config.yaml
train_examples: 195000
crop_scale_min: 0.3
horizontal_flip: true
activation: "squared_relu"
parallel_block: false
inner_norm: false
drop_path: 0.1
optimizer: "adamw"
lr: 0.002
lr_schedule: "cosine"
warmup_steps: 490
Rows from block 7 of a small self-supervised image encoder, named by matrix and row number. Rows with one number belong to one neuron. Each number is 128 + 24 x the weight over its row's rms, rounded and kept within 0 to 255. All counts start at 0. Numbers have three digits each.
After each neuron's rows are labels from the 100 images, of 14848, where the neuron reaches its highest value: "responds to" is what is common among them. Only what is clearly more common there than usual is listed. The data: procedural textures in two colours, tilted and lit. In brackets: how many of the 100.
# fc1: MLP up (model.blocks.7.mlp.fc1.weight, 960x160), inputs 80-159
# fc2: MLP down (model.blocks.7.mlp.fc2.weight, 160x960, transposed), outputs 80-159

fc1.170:159099144140113112076099129123154115120116183122103162127125106096133110144137157139153151127166101104181135138143153105121140172162160165096120160146128123121121140115096102127151124079149097123148148097130119112127161128160163103110083170
fc2.170:137175134135148083142121175113141132145145132121133123065130160153109115162163092166160114126136148144152106126172153131188194137116136143144148115125101141121127172126132106126147143174122139173140120093147140148136095155116119117135120088
responds to: green (60); white (52); ground colour: green (43); pink (42)

fc1.306:136117161086156132112116132147089167149130158133102128115121145139100168108169108138155131091103145100158137116117117097105135121151125152137123118108115157171115112140144106121120095150176102079110100088146145156162119150081171136130132151
fc2.306:121139084133142139149151136103138116140134104126139135123191156125131134177121053090115158134093130118121109099155148151135131118135177098101131146129149074127118142146091140150163162127098131180110129114133145147115112149110117146145155116
responds to: teal (100); black (86); ground colour: teal (57); pattern colour: black (50)

fc1.684:086133152090140139072136133143095142127107153146153132133115075137169129097092134130106146176143135100120118125137166140135158108100112177151157079081126128134118151129161155147125100091159150153111131126100109131117104087140135140165133171
fc2.684:095120136115181144115116111155116188115164154097090145146114171138150140101131122109131132120116148121118120143120140129119093136149136128175128113158124157146132115128149091137097111093142138115168096134164161117159190093125159102139129111
responds to: black (70); ground colour: black (64); green (54); pattern colour: green (35)

fc1.319:113112132114110122140105090122143127129130121132115092145124158093160145123128105134095120126121103139120119156091122148131118136131169157173126112176122155133123129140126086144099118101152132090130089084170115127122159113143155124124089126
fc2.319:146146141094076114125090156120136153140130118190134149120101160144153140113115131153120127125079120130152090123154101153143111111138129109130147123144121107150102121084097154123124129169100114131088184081139161146112119150106101095117109141
responds to: orange (70); black (63); ground colour: orange (43); pattern colour: black (40)

fc1.678:106133134135149107091148117174117178152110134113150152075139146119145124135101131062083155137136121099143113145128131124181133128091125113107171083134113142123122146125154132165115142162159123127102088121191145105117126104135189159124097151
fc2.678:075146088123119150126138149165115147121147138079133115128129146091114150143115102154134134102115088095134118150119143159135083165138160108143136185166097130162122145111086118119173144131119107122125126161153139148106149128115146153128098109
responds to: green (100); ground colour: green (78)

fc1.9:140071114116191095123136149150085166106178121102129159139156107131112158145148125098079118120186123081140145139085104108103126121106125130148094120148094100131141100154148157118115093164143134141138138166123111122145119105131148148101149133
fc2.9:159137142129127127142095129098139094119128077135123131106116140132130123091156145179106102127122188195128158115129161164096125083138072123141101122124080136143133131098097136114147099106144144165109156124105118079111140135096112139144147128
responds to: green (90); red (83); pattern colour: green (60); ground colour: red (56)

fc1.281:126133127122138143129109127129119139065140171152131121070142146120152136150115160139144118141132101143127148120121113121129171135152163134142130099098110153125110122112151072110125118098188118074133114102187103126128154159127154121111145155
fc2.281:113110107123138137153125138130140081141138129114165125106104131135108151151134189141143099123140175140141138104126099092097133144115170083102139112065070131094134136104165122112138124130129135084133149121117128138155150135138147091114146160
responds to: blue (98); pattern colour: blue (58); black (40); ground colour: blue (40)

fc1.102:143037152129128129106127110152122135129133127120146148102109101084167123089143140081083139153129118103129110133117096137150151104124113133118175108108122140118154124179155142149086116142169135146114116131125093121150121097173175153118136130
fc2.102:140116127146136103164078105162151129135128067111119152121078122115134114113196137120133101093140113190085130145146137113143132116148085115149183125104073120120124163146142120113101138129138134155116167146126093101113154181119134144144159114
responds to: orange (80); teal (76); pattern colour: teal (40); ground colour: orange (40)

fc1.159:120115172123159120083146133171100169086136129094120107078150139101118143118148146146133160184169149120133122127094141138134122108144144128135128146137108145146175133163167135156074152159132139111130152139130112135174136121170130125106074115
fc2.159:109116084104160089175127134085180121173093080111160111140124130144139116160138113150130086123094155180081150108149176138109130119133148122122113100143102111108116142102140156085131169132114148110131145119119137110128126157114091167119102125
responds to: pink (52); teal (38); purple (36); pattern colour: pink (32)

fc1.55:098114116119134130132131110109108112149105128180140128155146081110164136068118151135132118116184146141151119116089140120124087182131167125119129169134142120148134130160140103136131122099100130109129099117117141095128132101122109112145144135
fc2.55:112130157137137149111154120112141150099112091081124147149105162149138112144164128092130128132090138155109130103111168107103123089110109139133100080139132116099166102128104091136115141139154116132122102127137111076098113149116123161127139175
responds to: yellow (87); purple (82); pattern colour: purple (49); ground colour: yellow (47)

fc1.366:102129127084132075102169158161088153101149176142149143131154091140114165140105121109073150118186106085176129128106136149180160151125125119133127103121098131127085136147176144166101105137192125118095119120129119157149117101131162161152157146
fc2.366:088153115125125122113104148109130135094140148115183084123120163110144128150108129140153181168128123134120081138147129177126125143146141114153125166143119157129112116130120112147173154159118092106105146120141120161110168153131140146081074163
responds to: green (94); red (60); pattern colour: green (48); ground colour: green (46)

fc1.463:139119136123110122158163113129103172139129104107133088101118111118106176147141097126089115134152118112130100120085120126139154095165148124127095107099133116158162089146104123163126121133155113117164137133116095146119153099139159090165136137
fc2.463:114115170177119108145107175164152109132139136115110132136155166113084141106157138119107159141113120093112135106144104101140098099139088114140158118152127121140118146128139141070174127153134108113159157123115149123124095142120125145078112118
responds to: white (67); pattern colour: white (45); grey (38)

fc1.323:103128140075139170102155122120114093092120131120150118082152111122143169104117159146088140131111156135164134092119082108112148164094160136147100110144128139100146126155097091160157127106148148102102170090132111144122133133125109148118165139
fc2.323:105177142173137077148114135113117139176114098139134113140110110130140136141143091140111145124138107112122121161128137151112087137078136128150119167147110173129164137103135168131177121171127122140132151136115142083068122104090175152112145117
responds to: pink (85); grey (52); ground colour: pink (43); pattern colour: pink (42)

fc1.4:148115120039138069136119084129128153097176125165112137120137102154147103130089118136142097135139125110140170143135127140136181149120156139124140161100113119180126114121123102127071073098116126110142099128140111134154131134149116100147120130
fc2.4:153143144121123143152135116156126118122145099104121103128078139100082108163118136188150082170138161123133128140187085156154135146103134124090157161103118135129117164124123119130120133101069113074164091143099113142136172145147116077112136142
responds to: pink (70); red (60); pattern colour: pink (57); ground colour: red (54)

fc1.462:163114105104145087155122098144150147083199135152118131119162119153142129142117116113092087142115130117148143138114134109113174124139127134112116151117094082178114085138113103111076102119136127136127141146133077148139104116149087125147090110
fc2.462:138157131123097160153154090157138113119135116098114124123102150102111123128100180152153095103143108125161118140159110135103144122122120131101140124058155172107111157132098103136142138077097131106147077143119163102149185148123173102156148141
responds to: brown (49); white (43); ground colour: brown (39); pattern colour: white (35)

fc1.171:140082125092095137146159092126117124138092129123121154148152137150104197096117163127146188099193113134143124135107098173093104140155157113119150107130122133126148141140137135097139103133130111141153127140149161139201108185135114101147139118
fc2.171:098158149143158167112086144096142118115134127126156097133113143111170111114127138149109143161078149147108123122142180110132140133124147133137091138137152149100125135153115112181151150119151166121146084074094132102055159092143165150114132173
responds to: red (96); teal (71); ground colour: red (63); pattern colour: teal (51)

fc1.104:135103152125101135153125149136082148136116131173139105137163162148174102140128134138142161150142122135116162149114094152105109113090120162133125113130103105149098150138134133171098079088157133105127110161165084109116101157129102118127096115
fc2.104:149145129164145165108142130129156155086180128093125130125121176116127137181125133139099160142108133100117134171138122135126148150140107127126120142178127140141128121113127106131152141162124151128138118119119168096112138096126137108081152107
responds to: orange (92); pattern colour: orange (49); ground colour: orange (43); purple (37)

fc1.270:165148154121110146096143064131101136144152150127117106092149140109161135089118122123103160179121154129111131136084105171148144165153120154119127140167156108117117098134161130171114142097131155132119075107118117129114154127164130119123089148
fc2.270:133151144132117133126110177156136120129142090096190149189125137120085109116159079159101150152142113136102116110101127163100120135146140089158108156152114108103140155114114160109173112171148148097142104148142135129121153129089135116097176151
responds to: yellow (86); orange (49); ground colour: yellow (49); pattern colour: yellow (37)

fc1.292:128104143110134149100174103149101122100124173105104106090134146138132147143125132148093141170166094103172116096087130111123154114156150167151117118110149141136171104161137129155091110106178115080084162109131107128183117159171139111115135159
fc2.292:138134101170121161113106124146148138130119088105141107152103170105146114145129099132142175141093174168110118106164139144149115118121141091105153148129140102107115122138136101147134147147088098108112148104101135147131141149151083102100128089
responds to: yellow (76); teal (73); pattern colour: yellow (54); ground colour: teal (51)

fc1.48:133128155111170170089110132154070159117095120125151139082169104155095159112150163153096099136162112098098098123119101141148131103122165149116116147087106135102098104169138091144130108089171084138140130151104138134140115138163135106133095102
fc2.48:129148127112109132127100094113162122138188139121088125158114138102106127117133120110118126150093141150122124121159126136127122115131114090117118158162138081145134116123090132165123160139135161156131108119135105122098098124131115141127100133
responds to: brown (52); blue (44); pattern colour: brown (29)

fc1.299:115130174106121111086129136118089145136144164160140105154097129109124175105115195125157138152139152134131155142127147108118102151138119134152118164097179144139141110166166131125079109067099114068107108128115127134158137093168120140160160114
fc2.299:095155121135088187117137128097139094108116122122138159164101178149102123149132136136146121128103129159136122119129124085092124122114163104118040156114173122105192152110093108107194129134102148143157116117140136126114141103149143132099148136
responds to: black (99); ground colour: black (93); red (44); pattern colour: red (39)

fc1.86:169148158145170145105101112156145099102145101163123127099119115141124147094150144150094159159145103096110114100107125147097124172127100123141151101094137097160165113109101169170077150110098119132135137111152087130111099097128127142157139129
fc2.86:118124105126104086114124124090133123155165141158152154108106090109074097135107112113184092117134103165124119084132148149087128116105137123084102131143076123105175182153131108131111107154132132146136149121142110112149142084108093147096092155
responds to: black (90); ground colour: black (85); red (38); pattern colour: red (30)

fc1.484:113106119126138104093112097130082092096097169129089098117105146146110128111084124115132140122123137132162147150139136141145138163099130112163120144112141136144167144151140119135086159090104161082152121121134116153148143097103120092173091093
fc2.484:149168129120114104160082123095197128109127121094148107147094167169139111100133102120161132135124129129095128106165123102091165109126129068108131131118137121123125104153142144146147162148124128141135142147102131148120117164091135134095136127
responds to: brown (47); white (43); ground colour: brown (34); pattern colour: white (30)

fc1.615:129139125118169093134128132161137145118159122163142156125136147132177149119109136131139106139133127116141164130091127170123188148151181123092166111091120150151141141143130122130107144087134110128077111095127144141168102155139144106147103127
fc2.615:126097154103124150149104113153122109111178125086164079126117127112144154102101137147142168168121149100158095148108125129133082145138191146143169126078146125132156143147146083125133085136136137098092147103124115162160162111153123114143110146
responds to: red (50); teal (46); orange (46); ground colour: red (38)

fc1.396:161140128135164125081124084122107117149125152139118119108118131069111140111130132089136109165137113099104140116136080128125156157103120109143114130163107117173114072122153140159082109131118161098149106095145138095160134124176152092153127137
fc2.396:080146120138167146157084129158124094083078098108174136146101133122122102122158148118155094111094108107140128166133103150155103157121123102154092151115091146126133118106120129119163105162118127110147104110153105101154128136104112153111165079
responds to: teal (93); blue (86); ground colour: teal (58); pattern colour: blue (49)

fc1.614:104056114095159158138134113116078175132128144091122135139151115111149182083118118133144130101131135144146132080108101105104114161197146118117121127154134123151163077168126140135094160094117114130171077110142099108151164113185143094147137097
fc2.614:091138095133133147172116120080159114089134103100152114133129193146104102150125137114155146124101096115128119130131149122126164089140143126105148102133131111124125115106096127083155159166112140178141132118121141157093102155122138183121098136
responds to: brown (98); purple (73); ground colour: brown (51); pattern colour: brown (47)

fc1.254:135112118034142081126114095119120134082185123165127136135132108140162104125108107133136099145122153118153147137144113145139184162102133143126127168107112113152108105138138091128072082113132112117143098116131111147136133131138133101140122140
fc2.254:165141143115118140154147108159135118121143098104118098134087131087077120168117139181153081155144151123127139138173092156150133144107134121099152165098119141121112150128122119118117140085068113076156089152088123136151163151143102079126153133
responds to: pink (65); brown (55); pattern colour: pink (54); ground colour: brown (46)

fc1.514:113134127130147157144122129132125140099107176064104099118129145114147126074150102148126113120145118147111138148134120140117134115125165125162111081167110167113111141140150119148138154095131144103157112154182125141138155132128132142158125115
fc2.514:089128147108148163124118128104146136148096131114141147113098133098186076071153107138118118138126140132078115127161132170119121113131128126147118118176126133141129152125144157147152156150117164134164079144121139112101112098118122177138097123
responds to: blue (98); teal (82); ground colour: blue (61); pattern colour: teal (51)

fc1.479:101115098147150148153114156148107121081117146104118147111138137136139126101150095120098100112163097128121169148108104113105153119103132119156106070120076155091123145132139098102138110106177158129156123134155096134131124115125151168105143142
fc2.479:100120136108143158159111150111140093147131126100108119105108145117148112097131148175123087108134159152110128117120144144106112103143159124146124111136093124144129167097127157115145123113132159125153122141122141128090126123098121163155121133
responds to: blue (100); green (100); ground colour: blue (75); pattern colour: green (75)

fc1.237:164107173109154100136133104166131137141157110139124139115118120144167116114092157104107129146081118116157145142095118165117148127164177168142142157165142127134168129150140070112112147131105119075088110107147114121148144099137094079117132141
fc2.237:093146185144088107114110127140139121111142142097145135177062115111140150112133125127127164145154141101133076155149167083123109101117124129158183125111151142112150158166104099114145111159175134131101160088099135146124158103141135147113111147
responds to: brown (77); pink (71); ground colour: brown (65); pattern colour: pink (56)

fc1.423:115084160076119134114123130151125124155165150153089141084134131151136144141139148098136131106167118159104093096109140115153103169091171126119127141152121133139110111151142148104100137155122109151122133098107095151109144136181145107131096087
fc2.423:156157144156082097150135147064107106161119119155108150138120132141124082168141133159121145140133097111123086117126129175122118108141114167153154141135165120160078125137104142120156115114086140118140099093114166146085136131099131130122145165
responds to: green (81); purple (58); pattern colour: green (47); ground colour: green (34)

fc1.321:140125143107132149110126140127089139086151181145121125070122125100154122116117166137140121141131101135115159090124096112138166143161166130148134108096117168125119115123163103112112117109172110075128121095178115125143151137124177124113162157
fc2.321:119133107139153116158137134131138105144133120107159122117110143146098146164153178140150102103119166122151143127128115102110125152130150093096133121074068120107117132106143113118128119119122150084112136108108117128153171134140148089117147145
responds to: blue (92); pattern colour: blue (56); black (55); ground colour: blue (36)

fc1.422:096125139167157129112195082150135127123128165129138130119153176129115106122113136107070149146107126104140092106086095133173148112143159144115136084142170159108113115126142141129123116116187119123111133129147133095120132130119176148124152156
fc2.422:135127111132088160122149114121100145138162108124103138100145135156111167125097135105156146103151084120112117154124108143134093135102117117179126149109113111185127151126112131077137128139087092104182165166124157151151104097117154113139162118
responds to: yellow (87); grey (55); ground colour: yellow (45); pattern colour: yellow (42)

fc1.395:124114107119141116131127080166128148104126151121130160126135143154109150112103099131153117113115123132128146069122132168156126104110160123132099126143144130116148127143117066163103115095118076148135149164190122163195107143156111089148115158
fc2.395:114141187125120128117098192116118100150118138128139133135124103100190126091142164144115132141150127087140094134110136140142109173149130112116189164117105113132096158105139132114141110154167159116134121082073155129107124132092135160093135114
responds to: pink (70); teal (59); pattern colour: pink (37); ground colour: pink (33)

fc1.724:203144167083125116122166135121122114140128140145081134131140095126101166139134131143140145132116126129124141111130111133142108135159157150092107183161129099158122100136172138117098142177130090089094135139162158121156109164100093110122168079
fc2.724:109115142129146153135148109145131077149114119108136144131141140126095100118154127125116132150109117139092131125125141142118076116116124156109099139173176105118167133114139118128164129125129102152133094185170128100114103127137137134125145151
responds to: green (98); pattern colour: green (81); red (78); ground colour: red (67)

fc1.275:148097175119150150121114127125100166136167140140070125136164133113147156115097169093140124172168130105153126117121120116151105177123103144139136128140125131168154111145145156120134101147145101142172143121158127117117146097134162105135121129
fc2.275:174132129115114148158086170108143116144158121132099130137133171155115130158126103167137129128121127152103081125146093108148130125155148089138163141097107141129091147102079120097144138109129091141158185117130168168120150162106123118144163112
responds to: purple (85); black (53); ground colour: purple (50); pattern colour: purple (35)

fc1.181:139132135114135118096100131143124150113116178111135137092110154107151101095115127139134099174158105104130139120122148153093174144125147122094160104120124164099162141133164121144097113109172137066123153112198115137124167169127134131149163115
fc2.181:125116093143128136181115098116152072139141105121189142142085118126096131173148178120142123107096150148136113115147117120103104134122142086096114120079094119120131110111146120101146124125094146119109161116087106124148123147122112127128147144
responds to: black (83); ground colour: black (67); blue (51); pattern colour: blue (34)

fc1.711:171136157114112148109170093117129111119160169131133107126130120112160183131114111099059149150135131123120114129116107135159161146136127139129112170156122130131113086186135140165125103113183159123130088091110124142111142102138153122113129146
fc2.711:139134114126075135126098121129174104135117132119190145150158162113123108129153080132113149141132139130105097116103096181136148153163152060126122173146118083112135130125105106126195117151152145105133104106139131113126137177093090179093141155
responds to: teal (76); orange (71); ground colour: teal (56); pattern colour: orange (53)

fc1.405:122136116066154079127137083120120100122098189141156098078137113138105136125105166127111130126191130114126145150096140143143175110154116203111126121140172161163130104145183136129136121126132140091107126142173134124135125143131139107151127145
fc2.405:123147142138154076149108112098106122132141109149123130120068165161128089135136151143117102147148146148150124174158155120117188112089104138120121105141130140131149112120144160125127130155128167160173122126145092120108136108122161109075085136
responds to: black (100); ground colour: black (91); orange (36); pattern colour: orange (31)

fc1.623:154141150152153156077102110146077169130139123100150106076155101139127156153125151071103118190127143155108144155116116135172125154102119101130136124165147141170110085157157121158116161127149119122137115133164125124123178122133141127127116122
fc2.623:087101126116133145168112109138109090119085114126186134152102120110134110113135131113129102111120090078145137170140110131118093149122137089148119143097110136126148111109127110120175097141113141116149093105172117111163128129118121153118164085
responds to: green (97); white (76); ground colour: green (59); pattern colour: white (44)

fc1.43:113113095130128108125131093141138142075167136124094108145105126152102135140118117111122128146116156159132136158130152116094135101108134155133097118127130142124161117175122118144092156095121103115129153166140068139131110096208128111117095128
fc2.43:096135055128131158150128079144170102143142106145148119161144161155107098138110144123148118086102148169117111145141119097124128107157135125125079130134152137155158129128135114128142169097103100173139133139150100130099176109114135134159128159
responds to: brown (60); blue (59); pattern colour: brown (37); ground colour: blue (35)

fc1.519:135094101096107138143116123124141124131120111161110124154137124123191158129100106138085099092093088159182141123113135130127142129169175122125112119136123120125103126123109111102103116100127144107104114092163145160106119135116105137160140120
fc2.519:151175132115089116140102135103140155132137118146100095092131171143138122169132128140167123146088169127133127164163106131152127116108130113145166124142107128143118114092109120132134123155090158092112159087132169126108164152115084102096098080
responds to: yellow (94); pattern colour: yellow (61); orange (45); pink (43)

fc1.502:131132134104115134114178122147117140116118175098081137140158154171113105137127123156118133110127099144145115135130090147119135110138103122105120164098117122144155070115186157162119156138126099076143151136168089079158126154131123112121161132
fc2.502:173126102128122131141163123095147096132136108137134154069163165157145137106115079113158164129104140147116084120167124167127097076107144101124155139144128054135099147134100175122131107163107128169116178137090147158136110116132107139151152116
responds to: blue (100); black (68); ground colour: blue (63); pattern colour: black (47)

fc1.413:122117128128143141128115141117108128072126179147123126068146150116153128135119155141133124139131107146125148103127095115131168121148161137122112092082113160132123129126164086118123107094186122074126115096197114124136154166130161138113143151
fc2.413:133122103124134157162128134124138097146131128120145112096107154138119140175125174150150101117129164149134150114140099077093140143114173089101131116079073131092124137093156119110138135106127146082129133104118142139135162127133140080130154146
responds to: blue (91); pattern colour: blue (51); black (42); ground colour: blue (40)

fc1.232:142099135130160143119087096124134142124136104093141141146133142102140153079170142145169125119073125101100115141152115136159085115141110156127157119142107132172109117143121100140105103103127131108101138123118132121133129135103138136131098133
fc2.232:091106087159120146160122161108132122121180112097119135112167157108143147176139071135126125101107134118186108144117102155162099121120183092134152113137108088124078161142099143130145132121096138130132140102132175162126165128120126156152095119
responds to: black (85); purple (77); pattern colour: black (48); pattern colour: purple (39)

fc1.701:130096162117123129138126116158083129143125128149131130092130085123173163120121118129108159167144093101141133164068161165112159110166137127154166116132130111128099111159149109153141152124114122095129150160156098138158092094108126083144120114
fc2.701:107153188153177085098141127145121127125134132108139117148082091119182131136150094130127143137118142126112108148151164127139071114139165154177158137190139138154136140136131096151113144171142133124093156134138095134108160096116123168151108153
responds to: pink (61); black (51); brown (48); pattern colour: pink (44)

fc1.407:096110155117170133072133121141088150118121136162115126100144117080127147143105136065121119171117141143119137104135122131137106177114124126124119161118154180112121132109133147130124137095153123148155074094124107111120109093146123128135117147
fc2.407:128137109132136145145079168137112107137109122143155142102143134152127100139145123114133116117104100120169142116146079137142126145132169099110128118100105115113109124096169146134145103163127117101130125089176139110144147170097156127107184098
responds to: green (100); pattern colour: green (53); ground colour: green (47); pink (45)

fc1.190:107089101110151134150098049121113114131118143142142140119134141133131127089106142158117119124170126155168115117123125170159159161160158137106156098139125170129116133152111078127109113086134123145136080104162132148173123098158124109129119144
fc2.190:128115106128152140144126105077147108144126115093174115113114151146105156112102193182120157123112130146123118080088142145152130142185153084111123116169125173087142142110117125130148161116136111172180135100097176123135125112142132146145150150
responds to: orange (45); pattern colour: green (27); ground colour: orange (26)

fc1.162:125073121094167085117129150144066139098164126144137135140145076134114187126140109136094113127171126124162150115118126131117122113118115133142114112148106120172110109127154162114100107138144123140144159161167081135158115113128151142116155145
fc2.162:151141130142128124151082153103143114111125091124136097115130135126126132114198116157136143140126151159147146089150129149085149109159106108115104117144133111120129119115117127138158138159120109167104151104132116124113157163123136120158123132
responds to: red (66); green (66); pattern colour: green (51); ground colour: red (49)

fc1.39:110113111127132105123123092157138136066163143122102114149111140149113133147122122126121124145124158169132134164121141102103126102108136139137083131121120161115171116146120120122098152107138101105132156165149075146127111117199119115125102138
fc2.39:079136056131122155148126088124164092135138109154140113146136155138122080142121128137139104097107133175109106157151127092137137111161129136132089144147157151155165143127137128131142177102103101162142137122133093137085170103122134154159132151
responds to: brown (73); blue (69); pattern colour: brown (42); ground colour: blue (41)

fc1.383:105085143142163144117163125129147119120084121140148093121160119148137119130140136154136110185138141116173154152132135102149137160172105178152113120099166112142111121174102147110092101130109119144120156132128082100098119111141163145149117096
fc2.383:090107112130156128134105101160115146164086079127127143148145126149134119136167132138151115137092167144140169135093132133114109122126131118092176118119130105107151120092132099104154130148095100114144125157137115132153139092123087141130139105
responds to: brown (54); yellow (36); pattern colour: brown (31)

fc1.60:156098098100123099131147099139153103132151126148126138109143099113134139148121162115132100101134103161170134154044112132153142135141129110102081149147096132134128117105126105135130130160119116168094138144177130126163112152091102142139122100
fc2.60:145116113119113110163124082080131100189102090106127103100115134149135140125184097127132108136077161171133107161170126142138095136122151111127145114143114172100134125119083124151133119148100120141117164118142145118111147094146116115138091088
responds to: orange (58); green (45); ground colour: orange (38); pattern colour: green (29)

fc1.335:169130153112112150118104145121124143131181130135068139116168134133139159148116145110147132141152116133140106129076098111160128175154122129123150163115148151153110154113110130125127107118160072136147145117133144134125143138106171114129141095
fc2.335:161122168104118153135083183128141133146173099112089129155157139141098130159119117126149116154137109131096118128111123078156134156155122111139129152128142143127119146112072138101119129108134089171170138129134154144108146133097128113157170119
responds to: pink (83); red (70); ground colour: pink (42); pattern colour: pink (41)

fc1.501:106082128073113097091117134109130133114149127127126133118138154082081131130134166152146164124124148100122166144100093103134113153107138144084100086154116128164109086145155139105116111091158131155084089123103137146179151099173164130153129140
fc2.501:103128101138144149146132133106170117153128087127156155126126118143120103099166094097117087116124116189125138103102165102100094140137112090146082122110132157094137129121113145104127157091129114177130114159156148101105133111122136144149130108
responds to: purple (57); brown (56); ground colour: red (34); pattern colour: green (34)

fc1.216:167153134099123158098097108119156114099126175104118151093128094153169143099127119099120157097162103123102098125148095153137143118119111148108165102111154119152114121156140147089132132115143103095104104121128095099126124097132143161161127130
fc2.216:116191088114100119168083126093150072131128099106150131113106192130103111134151130145111126128132127149146111137162111096116146170131135116119100149136116118111153146120100154131150157171098140164147104125126119129109122111117137134058106145
responds to: brown (53); grey (38); white (38); ground colour: brown (29)

fc1.64:107122158093119086150161152099111144154167104166079156156156146115136167160089158100100124150153117127180128095066159127147100168137124132143088162082144129135099108141115130112104110102121086125113101133126133106139139093141168134128107176
fc2.64:100168102141129141152106144110139120142094103093164108144122148150141103165171117133140080096119125126109153131198164101101145120113158139153108110096149118110106129121135146120156133150087167142122121123109128114098159118099130155128117137
responds to: blue (79); red (68); pattern colour: red (42); pattern colour: blue (42)

fc1.488:112145117085154132057161134149104122102164155124120162104155136139153145110106122148124121196147116093116143085130109162123129112083149162150144102108108119172103098121137083127137157091113140147151104108117116123096137142140155163130098140
fc2.488:125144138104135125120135116109120171151138168122111129128111138136114132150129153104139112139142128120128110134145153077117103145142092115136128132194166129154149139138144107149116098139110151164116108184169148117126165077116126120145118118
responds to: yellow (97); pattern colour: yellow (59); black (42); ground colour: yellow (38)

fc1.300:100077100120150134137117051108108132128118126115137149123143147137125156088123134159120122111152129164161109107089104159136149155173175123099132104161115158118131125134117079119109114084135133152151086106157134131184116117141127104149112136
fc2.300:116130099134160139158123111078145105145108108109177119108119159150112155108095187185118141108119120150119126089117163135151147140179152077120140110154104154086120163121111128135157171115140124154175127096079170126120115098139126148150155161
responds to: orange (60); yellow (47); ground colour: yellow (34); ground colour: orange (32)

fc1.747:118095118152118134105122131122087151097137147121099118055144163125166140159108152145141103177138123125149164124130110134136190126145127135148147134122102138130116120104129111146123137128170111076124137137200122135152160151115178129136122145
fc2.747:120117106126126142176132118121130084155106122115157145122088145136103149115160163133125111124120154119136141108121099123096116144138196081088132104088089124110144143107150118119149101137110150086132108118128118123156155123147118087135158131
responds to: orange (58); blue (49); white (38); ground colour: orange (30)

fc1.338:152118185126125158119177125166118109144128112155136078100105139115144134131109165184108168162111153153132109108109106141157095108129116153100128169154162126123150117109134140121142138124118086122113156107126088108111120131138110105125133163
fc2.338:139139143136112148141115170148138152153152085146138149165083134107105093138143137175117109110096108185116154138084153132109115151152092131145071169141100146101150151074114122108156097137109167108144108151127131105121136095106104107104143133
responds to: yellow (93); orange (56); pattern colour: yellow (52); ground colour: yellow (41)

fc1.560:119096122114150133140113111097102177101118141124120135156146124118147158099166139144164124120102136097120167129107148123146123147147127142138151101140120150169115119137129115159078104119151159124149102108165120137104147142111116137130112113
fc2.560:113117106154147131143122167092142139154164109135102121090169154117179156149139068110117151128096159123144084137143115173175094114116151098127177097143095079121072136127102157146125129119097144141133158093132151167118113137125102140155081130
responds to: black (100); pattern colour: black (52); red (51); ground colour: black (48)

fc1.599:169159101113120155088149155112093136104154159103125105101110143103139111091086116132095158167137126109124160117095160142089106142158100160113112118130165111126161116098111099138122107104141109147094109098159156141141113138119161099132119138
fc2.599:096106167126179140146142135127113137088158145117133150126127094120161130101115145142138153125120173126127109124144151166120081115158165130165151112108099184106148145135160071144120124145172162101135143109160133132158136122131110188155116148
responds to: pink (94); pattern colour: pink (55); black (53); ground colour: pink (39)

fc1.761:079140120095117122105131137126065118102146186107131130126111127123165109148109102110123136168146117130159111153117148138144123123095132179132127146147138146178151133166121157145120107094130099141110117145114091117119142106148185148165109141
fc2.761:113144118123126145143097145113110123146141134135127143141078142140153097154142123176123101137134077129104106171098129111152136128146137145155144152137164149142147148095137114101146095157108125154145126131153118173105158103080155115146123106
responds to: blue (84); pattern colour: blue (45); orange (40); ground colour: blue (39)

fc1.569:123084146095136093114131075114136134156128152120112112115146087117150150114095115145120175160132118152126115156085139138155096146161131136098119137143099122169158088166135124114093129131103105127126127142145084109107112107119142115103087141
fc2.569:089127108132096098154114167111167115171109095106159135151119178158120102147146106143121085132130104126144141111160141120123154107098102117154145110148158115109103150095149110104149123159072109166119114143163148137098148139065093153154124160
responds to: pink (38); purple (36); pattern colour: pink (33); pattern colour: white (25)

fc1.354:121051116082118132138140119151133151138116143128127120137161082136160154100098147141108148111171145106202101126081124116107126165158118126133130141141138114149145125153144078120138136091181102135152121099127143097142140138115143114142107104
fc2.354:122117098138153155122180141129118139133123107124123130150128119105149135129128092097123126069117096148136125084133124131113135129140124132138105110159135089111170120149156146124140143112128170117159098109136083087116162139135164131158168105
responds to: yellow (78); purple (77); pattern colour: yellow (43); ground colour: purple (42)

fc1.30:179116128110129124144153120159114152137157181170119120136138092100183133107101124133107165118131120105150106131070083144178138166148166143117151156157110094131115072159158089129099086102133124129130106111122129143173131090123100096108122103
fc2.30:084150100138159168146135142132116146124111134148072125077122145124138106113161114117183138132099101132095140133137120110123080135117139123155158132095156140101146170112143106094144103142109074101096148134147093147132142136146105113155139135
responds to: red (48); grey (47); purple (43); teal (36)